From a checkpoint of a small contrastive image-text model.
Model: 13.8M parameters, 64-pixel images, encoder norm batchnorm.
Training: adamw at rate 0.00071, batches of 128.
Rows from block 4 of the image encoder of a small contrastive image-text model, named by matrix and row number. Rows with one number belong to one channel. Each number is 128 + 24 x the weight over its row's rms, rounded and kept within 0 to 255. All counts start at 0. Numbers have three digits each.
After each channel's rows are labels from the 100 images, of 14976, where the channel reaches its highest value: "responds to" is what is common among them. Only what is clearly more common there than usual is listed. The data: single toy objects rendered from many sides on busy backdrops.
# convs0: first 3x3 conv, stride 2 (encoder.blocks.4.convs.0.weight, 96x48x3x3, each kernel summed), inputs 0-47
# convs1: second 3x3 conv (encoder.blocks.4.convs.1.weight, 96x96x3x3, transposed, each kernel summed), outputs 0-95

convs0.69:113142164156132113110133129150141092081147141125121106130125123095132147042113130140122122085112134157078117121129135075106117141144145126135134
convs1.69:133130105148143168132140138138151110092134137133032145146126144111164103128096104130119131111108141114136168105138123146134144125150106135131152146119132138155094135104107128103122124163123094125128143182143113148117120128155118114123123146127149139133114152111076118146158062140114043144
responds to: pink

convs0.87:097046129112087122148128108119143125143130131147092106099127115157099140126082165165103123150116102109133087152128140140101136133105116127147120
convs1.87:138117134076096101141089153084132091120107148123128140117140115153108160134101135135108150119134056132122144160115132109122120157100105152129134165130107153119123130163156137159163123118169115137113103083145126135099106131152145171141086122112130145132143120152120088074176155141111141083
responds to: chair

convs0.22:087100139108146106119099098158149145135133146143097141105138140134116117172142140152122101128136104085146077127128114045114138120145110110137117
convs1.22:119122124126144132131130137148116112132116157127120140126126078146107170127147124120147136121135066130102109132121092044131135124121133144126129141135147133126129129144143133134150141080111118133025122146130145133136125147158103122120116140128116156030151145140136137124133147116101174134
responds to: ice cream

convs0.83:117136160162171128117128162122157149084149140125089116161156142123112175117093114169145120128126125125097113114146121073112118125134175098130115
convs1.83:127128125135129151113140130083131124121076133132036169120116136137148115143122104101138142144143131140128106114115102131157145108127109152151132130127138136150106130087126140148123117140128139139114112151144119166129108143158125150110098141134165152073092151119099124130158122138104023157
responds to: pink; purple

convs0.42:133132173100095089138135125144124112130132159147129131124137188104142119093130116088123161126142133151122106124118090089116167176157120083117116
convs1.42:148115117168097120114122097133148112062115128094107142133140121044157132135131158072078156096153129130135152145120156147079119106133119145110130150113140143154134150147123113146149111101120135138097168190134163128131113123121103101133127110142147123139130150122152100109083111136106113112
responds to: yellow

convs0.33:126140128141148128115121147132141195102127108140109124154085126088108120167072125127113129128113123145159133086165102110089133141098133124163096
convs1.33:111129145123136128129142142096000122132108105120081141141119112178121130164141130106122134138136130129127065122172124123144134116105135158145134131138130138120141114128141194129106142138099137133142090152127127134125124125150123150099109126135104109102141139140127135121167137095140110132
responds to: yellow

convs0.35:116099135134151136128109144157147092107138150120116080116158128148122180074130152161115109156131158114082094136117146069132138110136128125136143
convs1.35:126123128131125132117128150147178127078143186146059170139140104107150096059104136127132142117136075143124187105109136133145122084132127144140129127130117132169113126112105091130171143126153113133123131129150134148121137124155129131139135138147148189150126128124110104122151087140107091153
responds to: pink

convs0.84:134093157171125134107106139165124156110161149138108162155164170113130146149136122152133121123123132120142112114114112055121145168103166122150109
convs1.84:135112136120150150103146140084130104097076154139053177121133127133136149125138103095100153146149085134114098135136101094113136111110137139110132133129144134136117126091117146155144112122091150151081100154120152148113104140139124118121113110128167167047097140133125137125169127100123100138
responds to: pink

convs0.2:133141143115105091130138126154128155126147111137109066067142138139118157135122134125119115116127164142105150099154108145116152145129056166099135
convs1.2:141146156128131132128147166185050123102141165113130123136135120180140110139140123139125118127138137119132137110138139133120125106103143136125127145136107152132128101139134192128128139119144145138095112112138117112114072136118123122131107129142004087139157133137118131125158098114109140125
responds to: red

convs0.30:126122156165145154113099150185147143127180118123128123140168147128158179109110159154148138135131132122108142143110140108114143139109183083135123
convs1.30:115106129116152159110121128093148110085102139152082173101129108105156107125098103131102163148146106138121096135127091140139109068105144105113128124126127122160124127073128119156125116126117155155131100130144137155092124130159135126118140121143178176073083152117111118119138146099122073142
responds to: red

convs0.10:134155155126122091134157097153145121126149136145169133120136157126078123113152144124105142095156109063134139129112113130156166168160121089151119
convs1.10:156125127101117135106120099135117106101109088099145121117094127091155133113111138108116096081157136103091102146131132123080112163129082118107112171107130130114128130136084120138123096103094138118123138130095134141146106144114108126100092128089120103130097139120127058114069142136067113117
responds to: yellow

convs0.11:100109156124117071149135111109149107095119106132144134104117132109112131057135113079106145080140082134133116122140095112117100114108123126152112
convs1.11:101107111123110138136123126135110116119121134138133129125145159128119093094131105108099123106133128109103164093161184140121149161135085091090122148090129133119097106131126137122137089139153141116157173135087132133148056115101127131154130124140073074176115117109139139114129115119106067141
responds to: flower

convs0.3:159127130141111114079105113184086112120150145084120146134123141134151119134123127146130192157150150082139127137133127127134116145108134159139072
convs1.3:123115123094133099086125152148129100082117152137127142118140087140139135110133070115093135158131087137140129110150136137095127087123136123087111142145141131112148118118101122134082132137092159131117127115117143106069090104125140044123144099136113137110123144116160158115141134063155143116
responds to: yellow; orange

convs0.49:116143151119141122189150148125108143148146115195113153116131141131075143103144147080123112103145113104129134103147132144100187125121127148131114
convs1.49:135144160115085133132101115142103126134133140120134104127132126103109085126135129110120132054121105116083133119136146098118106153107084086100154141076101139117093134136149127117124133111150125130136138108115116134135111150098097143141096123122109095135141126134103061107083112124043106101
responds to: red

convs0.94:084109137105148111127110102143144123138124146147080151104119126147134106161139150169126141119147099080154081132124121055122121133152104108119119
convs1.94:110098116121124126135122146155124118142105153139140116101125082140093190137136119131137127123136061141115100140130104049135125133122117139144133156139131150105129146151134124138157141094110128132043130140130135135139105141146116124142118133120121145039151139143139132118123169128110183112
responds to: ice cream